{"crop_scale_min": 0.8, "norm": "layernorm", "head_dim": 32, "bias": "all", "qk_norm": false, "drop_path": 0.1, "width": 256, "momentum": 0.9, "lr_schedule": "cosine", "final_lr_fraction": 0.1}
Rows from block 8, named by matrix and row number. Rows with one number belong to one attention dimension. Each number is 500 + 25 x the weight over its row's rms, rounded and kept within 0 to 999. All counts start at 0. Numbers have three digits each. After the name is the row's rms in percent of the matrix's.
# v: attention query, key and value (stacked) (model.blocks.8.attn.qkv.weight, 768x256, the v third), inputs 0-127
# proj: attention output (model.blocks.8.attn.proj.weight, 256x256, transposed), outputs 0-127
v.142 102:463477481516480503517496511486501502470447512454488493520491472511455478525508449477534479491522494465475547494473504495490485483520499488529496495480509508520549463489540525487515524506497547536539506473457505556493524513510511513469483537462522500450518503498505470545498512471547469500579488468525518506511513550519494497466539484527501467496495490487532543506478538531508482491474
proj.142 100:556461493512559484529505453459471508465523525491505496510505502481525550465483502482477480518516462484484549443502480494451517496532491512503474507451486508510524481506480527517504527505533499512478514556545559552540492490478484495485485490474488476495498458559474503493513459559522477444489491501494567484498514497455478531500494502481523494521536500493504505462486490491541477530495
v.143 099:519463463508506500503529502497503507437454533486530514480475535507486438476466503496497502498511530507469515501511522506514490478512511470523479508496523506505495501523519514487475480495509535504524491484515486484459447495484533508499472489521482463493525464469543535481511521490482468506450523515516488536467498450512497464493536492479511514501521505477549464518533505525510466488511
proj.143 103:481515522450519542478535530484504493535497525502501503533483473480520476489513502497491529495525523505535474499548519504460489476511460555461464483511472502435502461465522500483516490498511472488518499522474472486481483528488469527497458510505485551507501534501479513492464486480494515539542466520477572487520526470505472476471501518527519500505485484479489504513489493443476505514538
v.144 097:496500523485513516519512484500481480503533525519469503489498486506489478522496502471515493520483477524524495499489522479492522504526503484526457551472517481571516484525498498532487510497499513504518488472521526485502509510494519488451525507507476477461526473462469555483471481475473524507474552498531510534468501494517525480522544486502454474499470502522520526515537508537549510474509
proj.144 095:500454531488484491488502532462484477497537535528511469515525490489508501503530484521504532457486489471515478504549525511472537480502446508471486487470477530461513520524501513492462533499525525495505508469497508460494505453497530507489495489510434500539501519483527514508523526500505477504533550529524513440487496479489458525532510532530527559502455476483469526514518472455490486502518
v.145 101:476505522512469536550492537475514539490520500507538500522493470488454472543454488482533498546495477523517510520544512524522523511496462490503450491477494459518517470498487508502510511492476516500491562482519467540504502483515512520430499476457516485493545451500488498516518463483529482485479492480524580493471501473466459491498514513503531495505500518497536511532484534546481519476482
proj.145 099:550469501547471508475505457483535487454517488494511499477489488532556496519516502479519508533511494522463506428501475495491501502522486465465541489458484532477523500498484547497510515545493474435480514493519531515509511510469501470485500524473487491471465511522527509485524495516460455497498530493453532459517514502513449511499526490477485528566514518466479484545468543499535498522525
v.146 096:483493504510489464525492520492485542487487471523538529495516495498518520526539521509488494505505483488518496471549498509532496497508519527544489545486504533480518522529484510490500524465502445506466443435536507470463445526491485480498514489509503505520469495499491501497508521492466483517521511536531522534500513538512489471483529515465527514496535500488485517461536518451489464531496
proj.146 096:449530483466511522478532521491501525467487474495501533501515491475468452484554495486508526502487529518489513522500492471510479520479512545488482528466503486494503496458499494466559470543537520512516469487543510528527509538539484531513512534465496477522513491474457525491479551492544514467479482509497506513487496470490515467498482495493485504484507430491522479558488457494524507472502
v.147 106:499517511471527543487520490500508489514493536497481467496482515500515420484501510526486504495518514520458488553485535511462509502514512530471472535494495486489490517507483515537523443512511515496512501569509512479495474469461507513474533486539488450521492470467461514457477484500481485525437486490488467465491510474480524489496525484524497501479491500509571454506534514499530478522498
proj.147 104:527450527474487490457464478509539458529520530526535529486527478467518510486546530525443492491513487493537497520526520487508485512498503501486477501505483508524512516504516497500552501499473472490517539481511470510454519504501481547496503456480473510519470543485526476508538507480463478519554466502503525456510528515501468543497508528546499520514472465476504526508536462483484480525534
v.148 100:489512510536518489531506477505493504497508511503521509508485522482492518500488495484476498505537451511504528466514497490501481518457513468532493527481518490499493484473520532471437542529524481511472487540496479493495541521513533481549496484483509478480516544499523445486469504525544495534507502463521482519531484463532460472486475485517533544519485528478544484507511470431438490501520
proj.148 101:459538507493507498495514486477448517504496472467497491503466485484532505524512554482508487478490478504457521503489516540458442505501557487546494494460493539465463488506502479472489527489527504500523526482521505519511538497514520465505509525526485545539485490538463552511544461531468489535483460498498493507497469477468502466443491507482530471497540481490502482494477503477511493493492
v.149 093:552527507515510470482502457474497494535534506450501491495506527480515501545456489511521515501495474489494476460522491514516498534451480509496478518512486494537503475567520517526488537501511532506495483530498483531529521522504526483436523488459495506497543486510499500476509508485539529508501481486466475437499502484482499493547505474542511465521469519490507503530493496505497476455505
proj.149 092:523488510483473525497471517495472472543499515502492466485485526512490518502526496465509467532443491453533501468513534464534448517473501507493520515528534536457467533507475489456462507520491454470450481517508474461453482513528516502497455469509463508521482492507519476504519487533495508531482481481518484472510490517493468487488509530506511510508512504520472475544512507500473517499504
v.150 093:479458512450535504500543524501518476505486455534471461495528493479526483477536467523489513474494490516497522519508524516494483535446507508481544492510499481521467511487489518523520508475507485507545517494521502481534509485484529494531545523475483544493456547474468490482520497509486486518498491485495500476486528507476506553493486486504487513488506452443499529564474491448565519507518
proj.150 099:528503540500515447507478499507520558501448533451496507491513494525497533466477505508517516508480488475473494509484504506544502499506474497520493508499554532507533495510490462548508496507483462498511519486509484487492511443463539483490481500488514479439499470519490543515508483500507488498501538544533522488468508501454509514513509510524462511480482523479489472489514531526473514506484
v.151 085:556477461496523479512550501504471468494446487505481522518484497488524475526496505540481496476475492443505505496541473446507491485506498470495468510502498496513476511530534525481437489471496515503497506501492482472475512539489534509507518509491485446469502502499516535528502489449522500532540519497506458504496478479492539525505476506517521489505509482472546506483518472506516479484501
proj.151 090:455513498489474485485533538465453542539463495468529515512488441471486496498540484499478536527478515474508476476500515490483477548522519515526485518476536499444482547501535514470483530471530461494480482501477469472505442533530492438489479514504504515519473448467457503500499525513452488528530542501449508465533496483506491461503494506482477513508533472523468503513473513481491519524524
v.152 081:508562540553523499473546514492429469513473502461501503494462490506509463482541491504474501528528550459434501526491515464481490464496519538488495531506510485534499529545450476504487482483510482498532537511469508494509446509485525501503495525529497496485490461465494572532515556485465475508463484516471534485486505514523494479506519505489521503501504497462526492517536464503466478485493
proj.152 095:500476503499484469473506534528543488545508529512496513523516481496511452462526522521466533460519506470489499530515486535541505529431508501488492488505498530510477452514503533491507514526478471486480482479551512499483510532518526509515502477504517506507497509506527490472520512466455487494553471535494480474520532507491513499514481494481529532512460502445529547504528483478501542487538
v.153 095:492508514475539525482548489482482522516540520451484509477488509510526441460489501512521498529494500516467508523467563488511484510547524532486472516469507489494544536542480505523463471496508489513513503478481526474519499494446549515466491484488504517509490502516493530482521517468490514500473480505490509468533533498504538455504531450512505508461466501475540501509542512487500491525517
proj.153 096:506452478511531497468516507455507448501540494510496456534512505519512506503523477456447496463544492503493516519523467526465500535489489501508497482473523469527521461529523471527518510528464497481500514456538527510466508514479475522474478481517520485493510517480516474510527508523533524518493469494493553500477488500504480494488499499505504507524509468456506534473516456489503489523553
v.154 100:506502450546476490498509463479525495527493469491507520516511464515503520476527495520513481475496524490496458476497479475509490474473488486508537474506500514534481512527523485447541491500482482556506513520491477480515548492517503499495504480507548453511494511532454486526528501497480483520499494510510486523542514522526533518458473498449540460534501455483470511482497517476461498531526
proj.154 108:515532497489508486519467487535521503488490496511503545502496555520496485486486519524490482494446517475475462496495468482507518483503560472503552463544485497506505508483518532489478489500520533459477483507514510473513497529484486519522518533552504483464526478484502507504452489468508553508524494539503469499510506517492509494570490487517444530489480511508557512527481518560476549433492
v.155 094:499524511510513521480488483495486483507495497450497514504497458446475478509471496478506515492563473521504474516506511581504490514518501505509500508472504491505484489540489473500517448514490541473514541519507512479524505470500523494443513488527489515549503441503502510512496516497530497503486496505496489479458472452517546451520455455518478519515504472523519511510507511500515510504490
proj.155 094:512511536507489453463507514556506476506510494533447495507499460517495524501517506485506490519485513510465469506531532505503501489503529493462499460453474507529506517509483481515496510500479473515486506487494467476453537500482535543469502509499491560454483490507493517495521492536474513524495479534477531486498518494507487519476498523514533525530504478482475475469543449462466531502489
v.156 088:510505447436503525503522493499511453517490503488473500525477534486514497486469547495548519505504488511535522488480489492538504502475471523489508494500552530500541482494510462497493494473552507521513523490515519507497466478468570512451498485468472507476526551474585510500487493490526481483485508494477547498544501507498517574508533540470488519492468520523545506508487501472515508494457
proj.156 090:514509544480472519467520494468474497492476510458505433510463499526534476532512492472496503488462481488549508489455519506518545512514473530480481512504536498434502510488500471510468530505460513453538500475508477507515506496496483449498496535512499493491483529488491497498471501518488501493455556449508552477507487541528490508475522499499467494503535519511517475539457532490499508499529
v.157 092:532541462516518438482507504511478469485485488503515508473483551457488532495502508506505549488517488494516505502542515550470506493546514491531495496451481511452463519485442503507499529509532517504491518477463470514489511497480482517502508572468508557472482502502496489482503509498528475497511515504456510483525518535505474489496479496535475478474503528490508507540501500526502512531544
proj.157 096:494468475484500521500452499507471496440478478498460497487519504482469522492526489542506535525489537479478470495507484458493498515499525503523518481534525495488520499521494501532491514489496468521496492511518555533515517499538504511491510451481469488546479486528495493529521470505524517467481491503487468505496541468489510482491489507489441477483516488501493497488475512535480531516462
v.158 096:480534489493507466549485514481479547510532498498486502488520501489506495505502474504503523490461464519479466488516574504453486512472507487518514493496516484501515515483524508527487474507463464504471454458504498482516556532476453486513509548505513508511473477513470528498520502538483525509502483498520497447495511527471511486500492501516481484479525454504440502501516540481490484458498
proj.158 105:529507524503510504486499525487523502485524496486500523498567505537527513454480494484478513482496469501526509534479483503533507513508485509493516498529517506539532480476480511503556486455499517486463474459559514511476500493499465509465506470485545465462461485499494480494503484503535544501507508526546501520460507513470503457516553456497490507488525535489487491524529549501468467477499
v.159 094:494491518521520531524546488498495486488499521480536484501506513490504433515484495482517486542557507463454491511516470513509514472486473477500468520497474482533515471500521491516483483492436504518484548507527500545497550489482498528494519469488519517516537473497516498544494481502522490511467548506538486446536516465501478471515480493526571503468473514502508502543510523477442497484478
proj.159 094:549492499518498452488498477482547501548582479466528529496498489502482523495502529533504476483469475522510513507513472533465464488497496506501555450481486520513517462499494517495506484480503473465493478488529539491506510511466501502537483500504518529517504519507515464463535513517466495523467469513502556476555493495498473492515505516468522507480494475477443529525529515497489532487537
v.160 095:517544493509525500478497479516545488501454486507478503493515513510470465489445527536503495500470487518508515490506522546520502460490528517487485525424527467443506469529508541502471457480510527481508468468496525506475487497441498450530453500528477479515491506541522502528503519489448522470476519496494485528449483518493528477512511508476489497512458473485489501483470528524488464500507
proj.160 091:491535518547525515514492506499543476467496495495539479498439508513470507428502495486528545525481471508512561486559506531528516501516456480508502506491529544512474472506484469469500491486453525505558454501487479478511514544507484503521503506521518484512495528507527471476525531536475504498481477527535542495485510482519512484506543491475492512516459508514520491524521528438537471501524
v.161 091:489469531537455545489471461495471523521513522502554488488488460501490514495507473521498474509449529507510489502470473499556454470528481464440544508522509494533483504532494478494501516504563510506513497501501491489558485527525480492499512520527519481482518484482492472524500496466458497532512487541477474489521531493510497505521476528482472532488502517507543482462470467519470542513504
proj.161 094:496507494453482520528485513518510478487477542518443508541456473501489546512512496518545494497514524500487488498500536481475496480484500510459473538537485493505565468519531495503474480444466486485509530433486517487479504528501497461540530501536490518487497527504504511573512470517487479481493494467481492500549498524543536503536482498513512470496473481514498460490533495506527507513480
v.162 089:539528535494492525503541499498521488483493497489476493492484532478458479544503481522480513525519514501515536492510505470471433461447516501501488470509501486543537471517540511509531482539435471522502487494488466506516525457484528487503497516496509557533493512505526517533521525478493488471457474501490494465456471527470475465493552500452515523490503491516470486510452552511536486493505
proj.162 091:567490492526503531514489489511505487481517464466536516503486518521519526504503511509450501519485490497484496467501487493518496536513474518484541531470481508526490460473434472549495488543514469451520501490508538543480552493535505492509497504465515456496497532527504506506524510489506500540487456521488488510479498500467501494499460543514529484506498471485541525492518512474491538502485
v.163 102:507502494502517528473446491549541493513517492498482540510486511506502532427513496484485534475492450489485481514538477545497495481526455517462455495486549503464510498535502476476525500488474512544484494502488467515516506489536483466500467504530456451504525491513520488475537525488456545482495495461481458519459514502538521449489507498496470490519505497490501523512509468539495489536497
proj.163 099:487513530521525490532518522548476475457514503504515469491490486494514507469532494492528530540501488489461526499535544518535528462511522443450504506529525514498542518476538467484484470470513543487522505477491476501522503488494516484524505506537480545502505504474474464522486500546513567552478470528475548459496487483483504493515503519509478528519445520470519511539476501442504489525506
v.164 094:518488509532456438491492481480533498522491494509473490496531480521508490473503514487517510517515459548520527474525520506472458438468518526493515497458473553498510536535532508474499498477487495484514526501532521531541499498471500532488496506550541478490436513492491503483465490453471466461444576506478476499490478522469480515481497482467475501519454489537490505499492536524499482534490
proj.164 093:530515459517518467463495495519534501502469505526502501475466508528479568485522555524515537470496508514520539525492483491484481497492489449472510444468492529514474532524491480516476521482442554486518529458488490468521540561471499467481518487488518469502501553559518510526516530495460495512503462523514502502516546501521494503518519487479514477494472502518574491467509558475544511511506
v.165 107:510513488492540542516473508520541528505550469510530516487468491517466464514511463502530513501470516503542479545522493519494581498544509492501514508500465490538515423535512476483507483520526514505526481465477507488483471515527500487482494521517486518541530512508557497537496509469533520493516507445503473535490551498485483466482469511474467510568481484473480527495509488483476543502526
proj.165 106:474498536548516495525520526511466451497564530474504529510480490480486475503485466478489490473478501489466485469559497511502496462513498516502441502519517528532481494557563473527499512470496487495524499487490497495483472458529499502500506525549472491505485507509486485499481479507468524516514480502492502476515480487488485462528468517527503494510477528465477522518496529492487485490546
v.166 100:521553504515532511472483560500489524528516456525482490465473486494502499506518503488501502470472498486466496484516521523497511488555482536513477521479514501454514497470473525535497522468469518488483537526489486455492502490478536528502480452523474471488494538485534556481521510470489516462465513482477485467511521470493503506490530480475562489480483515513488513512482514523521465526527
proj.166 095:505511504523458521506466513534493527482532466565497438510498483486516503468534516513481529491485461500494491457460489490464548503472464476485536537528512523469517518475506573513489521478524524483490460494534506483492517469447508540510510471438484470509532497523493518498470509476505539532498483534533529532490484523498522510510487535496485525521516521476515532495478467508513528479480
v.167 112:520551507466518502507522520483520527491522515515499509523470477491524484490509471495540491500533476491508507497454534526472522541468495519483495488490519445499463535474461509526419473541486492445487482508473513486518513552494524495528497490507507529453475493517513527460478516506435496461511507499497497497456490519519488550487497460505518519455484470501468482509497507498483532488495
proj.167 105:506490505509519480502490494500515534503525515438506490505499538488524490529504508491489485507504432469487491517560517498505555524468459510489473487513531526481534485481491514490541515509472512496490491489496527498508523502502498489516481465488517450516511483516539516465483537477510513510522510463493508489477501540509525485499508496500487518468537472522480471542462507444471501467541
v.168 085:518505530509488491525483496518495536516501511513466503478524515514541515501429518496479470476485531492512523485500549464474514479532537508533486479483496535479514504482480483515461501525518476516489508505470493534510463496455519535478500472525517510473515462496509492506508524486505517549526484468500531479538437493511540522539536543501545504513475475460485443459466477492511484510501
proj.168 093:491543473472518519490524485526473483462499450525505542493504505484521503500506527525528459517537479495491485511492454497461543553482498535512476479479532460498517518509507495444474521513510488526450503525486499472471493473516496573486494506491470523466488490496505496465540505508477498493515528517489472480456544514500518514474507490509514494473502468497458497470516467522494487456501
v.169 120:492472537500482469533540538511450511474442548451510460502503484513500529498497486490544527516501490513501524469536470495495506527449483467507500501542499533497468535461456493528528532501498495498530504524490504522537505510535487500514547479496511511470529505469465490491503497532506479541490513564500510479505516462482482526484463507522492484469544522539540516523469540479529552491471
proj.169 105:542478507449509495503527450546507514511454544490492531527494496498475507497489490523528488473495558499534476457485531468460462501482438514537534458501454515459492500489515549528530517507480503513485496489476533526500525495473503560489494486487495481460510485486548529545516480492533513468508519482475465504550492535498493489485511478487516479477534460520499475481525489493492530554492
v.170 091:528498497525487501544532528470545482526502484489511474489501546531531488517450486533478503495520526488513538496465508481511506500484482467505481526531491500495471509480485494488464437494499480435494515489500515499469467529464494490492485497512528571513470529491469571488466548489459486498480472481488489484470505481523495484481506520495501538520467526451467483506474509528489487492485
proj.170 080:512557545533506501514543480507516534478503485447493510511516476515541469516504489439484473497511461503517509513513480470481505503516461537510513486498523494492468524519530524506480476531488484494491475523474520501518449508502510500475504532507479534503513440499488480482471585490464503457535519457548530477489508524500484518485463515491498494487521519505489476469468490464480529478490
v.171 107:503543482500466493501511497479503540511537491508465491464498473513510502518460500535468494459529525469501486465489525552498491537481490501468476469450574466487549496481532498492497436507516511512465482483524493509446515488471512452497492512555459499513527497509527504444492471501506514491518515504541520483490497521475465470462534525516497481501496502497480500515516520518473458532444
proj.171 102:487538560481453498460528518477526539476498465476534475430547505513514519518516511456496528491497495525476526499492488503496500503502509541494522488511511493496500510509486500502530515557520469502450469530504477536514453516498509470513477483497475507498499455449445528509542540463489501507493505533525497560511503511519470526474499508523506517483522519500481495506499491478514512493480
v.172 105:487482522506543488496452510516491510475508478469523502501464481472564486533512475466483499467510502479502470532500532535467535505525493471509510509526523472443497490456492514515479508494480519496517477493494495501504503486487513492491492463488502506517509516483513510542488510517513474498481533524572531521468542460508511451514527491447535470509509474511488534496495472523507506520499
proj.172 089:465534511501477514457527498474479491499490513506506459511456471476468501505519468463492517455509459502507496507469478524524564455446420502485454519533562496489538504485489526519518483520480516463507482533497545477492507503506525533462469445472483534503495485526534469509487476536470513501531513478505526531482493512491494490493475530490505524521513488468486550491471494498483540486535
v.173 093:484465509484497516425482474544506527461490534479489518546510507475524511481463523555500503540493490485472530454488488467517455446489478506518525503503482497533489482524508545487490491565519523541489503530523519549526526509515460510508531515495538485506512490504477504487513447527449522494472474474509521515519450544547478519540521516453480472528514504516521503482509507508469530504436
proj.173 087:545510535465510536508500512497507462558495471481514518480508499499500506553489481533478459508559512546486488508522502501454502516497535492479482495479453480562549500501473445456475496487500504518506535469503538503476541520499493451514538529555523505474483487490513504522479492506500457466487515462523508499535517453471503491569493474479509451499476450527528490460517473498477497529482
v.174 082:498532521510461525525521474492458542502485508511529526474454507530533511507529449486518470454511507461530529488478519516496499517484528514482462469500506468504529475527506470532445491528487497493522486466502493510523503505464518452493498492525473525468524476474538539475497498511496518500528486526468463491461483514505494492502516486490529490517530508518522507480478528504503515497485
proj.174 080:514497521516496492539506521461492504459516495426487482471468520550478532546513504494533493525531470449480455484526535533530543521469465512458447525494560504469552499482489520567511497505519480488490529502511501502496521489475526532549531470510496520471483463468531543496511481477497495507508492493499507520469470537523482499493463528481498515499482483513494515541489462505480468484508
v.175 087:531514513535480518499523502465541487486547478532545481475495471478457538503508477502504510510512477519560507504495549501496530498463515497516481481517525467514514511503526483511506547537504452504494499458484501481477538498508494527455522527512451463464519555498547506472509503486493489508531513496495547500463479498468516469444493488498501491470506516511492483518484487507451494505472
proj.175 092:503503498481500472452504506464500509467533480507578464459508487496510503512469506466521456488483495468521488553571478486483439495473494546521489461523512527492508500494482504477516514504538443501484460514486486534510491470492500508504525477486458471477454503486518513518446485501503514487519511508514427511511550505526519536469489519512488506509524481496475494551539546522490481490504
v.176 097:521484485465450493501474506451452483499468541466492495468503488523446519504485524451496511486514512536517524471473481452544504515502493529474532566503466514544493570498486423513471517497536454505509493499509488481532534481498477521496525504512511507493468512502483459485534477518524535542520500529486479476530525505503475518511501480534521481486500487500502477496545482499531492459478
proj.176 101:444495490465491469521470516529517564555490553520461495515514477513505478512482533503511533511524564476486486507503477477527451523514525516553521493537493488476486531513520494472451536494529489497448511459486482505492487482526484458514482507482501535501505459504488510511488511516503477489504513522470464494493495537506501489507473504525502524507514504487510478500491475491478500490461
v.177 091:489471465527527556500506487491488517487519529521478509492468496467510505521514491490509495520507560485521485493465486525497499532537485500493516472508511533550472475528473493466469479524473515503488472482455502474485514493512519500532491526511523466527456515510516516527487539521494510480494467507483486554462496547496481535507483472522487519479494526486529512489515506486517504518501
proj.177 085:499548507526525521517475526481521537494531511479475500524499508470538478506503499495504510517521480487491542500458502487521519500501549548485566545487525490489493463498520494505511481494542490487504517471520524563497488571524495461514516542544492467544463497511497466481480484489514501488476505451472492495494522475519507525489497491542510465548490516510510462491467477532495511516517
v.178 098:505512481497474536488550505464495540469500509491531497511489522532520526517497478477495501489539475484506498460468502488472506509471469494484505531532487472513454519494497471522454444515494467517512514470481503498528504484498470502524482504511540520472478518451510526488496518503525531541504502545499504481495530441495501521460499479496534533497507558540494475514449527511535514523454
proj.178 095:527495541502507472497558508484501538495512529456519497552479485499525483558512508524529472505478503448517452490472504467505516502526461521503538468508490485428472479525467522504501472525520501532468521481457519497524539512480534467477504489505482507509498470513475505484496522471452528494490516469539501475501513562476514494528489504474519467486502458516520538489446504478464538506478
v.179 088:507519485520527519523513480460486500487520458502479507524490497492493460503523446477505478479497492483536522525515554515496521505498506479544500482491506482505480489499535510501481488482494537490480539500502495473468482502496503481484459509508512532541490505470506513525513538483521498532461482421524471528438461536480500469527527517504513523481502510492522504490498483520566436448524
proj.179 085:480485483551479471536475538492472504519514505516523493494492569484525510503496471496473540482510446477502480505498517533509536511557494493521486511485500540481480496503493510526477524488489518460506484472481478496480477474474519515507488496445540541538538533486476497476483500490487471545499476540523551479456512488446515487488500506496517503523499544493521509501472493514506502448508
v.180 084:509500503474483472511528558504444514506449464525488455503476472507514472515490509534477452453539489480491534475510497478505486508483477471458495475495488492495510540484504512520478517533509511501482518491507548534532508523479520471466503507507497464457496548470494525500519517495498483501508470489504554508501503499478491522514491517497502478492495520503510449508523565512490487532467
proj.180 080:514545513511520516488514488507526520467510465473520533504498504529507545522533513502543497488529500470516477525479544491432492492476477522484517504491515475468490486509465507503503504502477535492486490493548520520510508506448493502514497502540508472463490481486524526537468521468537478478510508472561563494558501522494451515498495518440500473490493502537450536505465494508515502498478
v.181 119:518526531483498519503482525521505536497471464528516535492491544513504500509489505520498513477485493462495570527469473522500466429478508522473493546478469492498519456557506464477482462533493486525504517508480494515487524479497482469502537509566552504488519524483525489489509479484469537489500504511479488511503491500499506485519501490449540503528507515501481476430492531523470501455488
proj.181 100:522501529515524540529496509483490496472525482507496550521518495493519509461488491500489527550530504477497518525519523497481452483504482520548508488498465492557453473510468457481462473521472530518521488463512524486499546526525501482511517512528472524465518519541509464522495499480488499501503480522537489490517461494497471489502517557472498488522463466504538500467483495523482515485460
v.182 119:487462494495456472494549478480445499516472504460516479536477490538549451535464530522472495501559502467495471486470520511501468484529496503545522487488473469469498521489449469488459511507492511506520482512483503538539520519510523476514498476494518464487543471543479506503513523532517506495506480532492516538546475523455500563558484493530495485479494496549505485483511506496504515490465
proj.182 119:480502475491534510453502498524472478479460502496486536495485527486527494508520484530546509508524508477517489497476527504453496516499469527529504506479539484470504516520485512511515496471478519515487526472514553498496539584467514486521462492516536464506473493510510479466553498484464502484480516510532511513495507495520499508513540518449547472510537442504495538501475443487475484504514
v.183 109:511532467511532502524490495491541516500506496474489470467524483501492519483513495453500483468514485508511462528505501508508548533528512528507496492520491515503527497451524497531515527458495475466511498531495449503477499536480498473512481504475464473520485450459553499526516515507520482481488492485469472527482522483481496514473498519528501528516524471508496545519483475488462502490554
proj.183 106:511489531520500464490509498507494495495531461483514499485470506482452490502467459480487495478460484553515485489510473484530499507474545487479480471510509514505483545469563480561541496511519454502494497522483476488509416462472508479470513506459508521515487494472514539450482505475480496534515480526515471493540498468504505431497451527507483516528525525478469523474508491477522490520520
v.184 097:546503483512476508501496510490486524462490566516485562517490495501513516518523497502514487510477438527511463492482454531498489488485508496482502482508526482545507508492460511520485515505558462484509521536538476456476539499539450481479458473466545535472509503484477469511505493506511494463491473459469483479470546502489499503513471497542497506492551485503550537467535515501508506527478
proj.184 100:469525504522493463481481501466483506484479521483474508474515509508508476509522511533512479507505483519506513478496503497519514496537542519501505497555510507531528495493465515521460504466522471498493490499485491533519471468495491486512483458545497521531490485457523486508526511453560511518458506471508478475510479496497507474513454493563537519485495466496512467483528509462460499531509
v.185 099:482557502472457475480503543500490542501486545450484509477524504480539548477507491445514520527526496541508504474520495512482495474462476518511500485515516486482544513434504492513516504545500470544476461493537510507503503454498509510511522468505461476521455485472489518469505477478538493527545500486533535521492528511470522485480548504453496502522525488472529469496523483516497487489510
proj.185 094:484509519474485491489571489490549541500476475511548492475484483519462523481517531506518486510533501473469512496504497521519496501535519547485495470530532512508497600502493467485486511529537482475447480520457539526556514469534495489487494475471474541469491500477475499472506489508487469508476502491500466483512456515544511497498520493512494529484494491519501506502481479505513500532496
v.186 089:516481475506444469499511544499531507517519508538501505464499505536502482489466493534467529462523528500506540493509505441535510485519509518477491565460494491470505502503511508512504441534529497527472481513516531477505506491527437499494544530500476509482501514480511508475528503485495527529497516487494479463555443450481508483504509519503495533520490558465462463503495534532473522486462
proj.186 087:505473547500496518517473495471509601506519489495522491470535480527477480505494483465474463550526525487499468533539480460456464520528513514506482460505498493517456547486522527481480507537536489562444495489482476516480491461496488497460508521509486500478498469509475511519498516485509521471501526500522503509492504526518489481475531504504425524511520502514533514488484512520500503496469
v.187 087:489484504461490501535476552481480531528532494458534513517481521493499498506503485509536528511465524523498485497485454515498469470495503491513488458509495477512525473529493498477489527507507498517526495487499503540501458480525471480507511564476485517535515505514462525510498476490495443470457482511517479488510506528459481502502515476511488510488525498461536466523477512465533445457490
proj.187 083:530508508483468541524530536520477501528449467455485500491485482509446533490525494442479531541519504495504494469490529569505515542506467490457525542489471525499533469511487486503509544473492519478522457463484520517514489525501528511493510501498525500506469523479519499489577486483522459504483496487463500498528470473505513500507566495495529454505486472491487492510537491469502514533465
v.188 083:499568514468477495512474501478497496490547504539460519467492520512478552497531535509458518465502553466495496513488498502489481477499503549466472530517506460513551463566511459515497524494526510530492510461526466479466489490514503479499483445502492511470499519538538514461534478498475560542530501504484478488509522500524546458455509496514505496525496528490494522461529498514499469474536
proj.188 084:486501493482499475505474522486515529476505494519473456516507450495515519510510524496480525537468484506456549464487520486538506481545476480465473510505517462512506482470505516504504486508517462492476485495509459511501488487542496497503508471475519542488497503487468508477504502509497536504469475534495456502499472505482524502531504600515441529506493485503485495527510492462467491488509
v.189 107:497540454548480465484503519530530458505482499504440515478540537481470465456483508487541475509514490519458538510503502485507521491488508512526536494507505531468513519472515527462527526457513489441464512539494495475462506527459530520464482515469473472509447499531525516499512493518501507460463486471490467524512488470506488516530523516528495489446489468468484490548520498471520488532504
proj.189 095:474525519504495502500476529503523490517535460533482473485527482497508513471454507558475500489505489543548538487522456491508493513479551463499544517475459503525477532489509494476515526517496466497507478507492479485529481464476459527484512512453535527503537507485480519493506514470518481473490501508489478494489482459496536507504497501489489511522487535524480466457533503500540465535485
v.190 084:486513452497483481487504510497455496543546483483513475503505522518513471460520527536484503498488490505514487492551448490524480498499504522495486527524521502541514508499495469497529493466547505530509527497498468524454479528541492523497497492455448524527515502505486518522512438472484537561519477509514486455520502486497510502506476505497493511546506492457507517538521500509508494507495
proj.190 079:495464487479476490523536527468493505557485519522480460493505487533520474493483488483489484545470514495423458509519524489476520491562509500507530534525497486458507544515528504477479495498524495545509433516485503520465475409513511491494516548517487487503485476526465517486516504527499504505503503497508558508481489465484468510528504485476484505489542531476447493505508456502473504473471
v.191 084:454511505539535565473480530493514520503463488449548476510463499444508523455520505495556498495457498467479487526528471517472535473512460488497509501500514517475497472499498526530495511526509519479495527505475491497491519515483457482521498515505480480456516496525537515481488498503466450522505512457498510503447505510563516484438486503463533484500513523524528503506461482525480488512509
proj.191 076:524496537466469497518509516523499480523467495523532468498503516490481468535508482487494508491465473497523517510543511543530475489478501478495444506536514543539523485451483500513543479514488532501563503457481487484496507488510500486468503468492508534518539554493519518541466484478498499537469511485496513514537463500471512504524505531498460511478467518523477498507511477466486505507492
v.192 092:473538492480476495532517493493507492557489509496476519519455527515517506543490472516476508522517508528534442472473539553485473465487484538523539479515481514516497494493471489543507487455504479499510470539481516495468505499503462500475468529515453501529494507533495547479485563471528479506501464457505515518502517510539472498519479494514499485499510472498525487545476522507487477494501
proj.192 100:536452483538466521510484465483543552513484524479498517521513467498547486502498480490486505468434472496514509511504558516509458489467494529499507475481511484529480533477540493511490489505486525518512477476475547469489524448510538526520487493489457488554527456494465525470535488540480488465522467528522527490489492537495502482508492528484517481483507505477506462520522521494499482466519
v.193 099:517513517535501462447488534517531506531548516496472509512453469531529488470452535513535467505470516512479467469516519480505448493511496488490524451520480503485491461518569524509482467471468515486479484506550491489505508514498497513510536471528487503503517514542495470552537491495474474508486515511488453499473526495557483472508507464505469486488483512479521532520463486507480480501502
proj.193 101:490486490505479505533500500504455525471488493494504506513468516477521502499570480533520500508492539486492479488485538476498475467474539491496511460543477472501502506500506527529460470498462497516498493502458475492518509479473468525506514500500482497499503506517512521484518477530484507494475451502515522498506518521527499484484481457566470490472516470490523494522516447517506539516521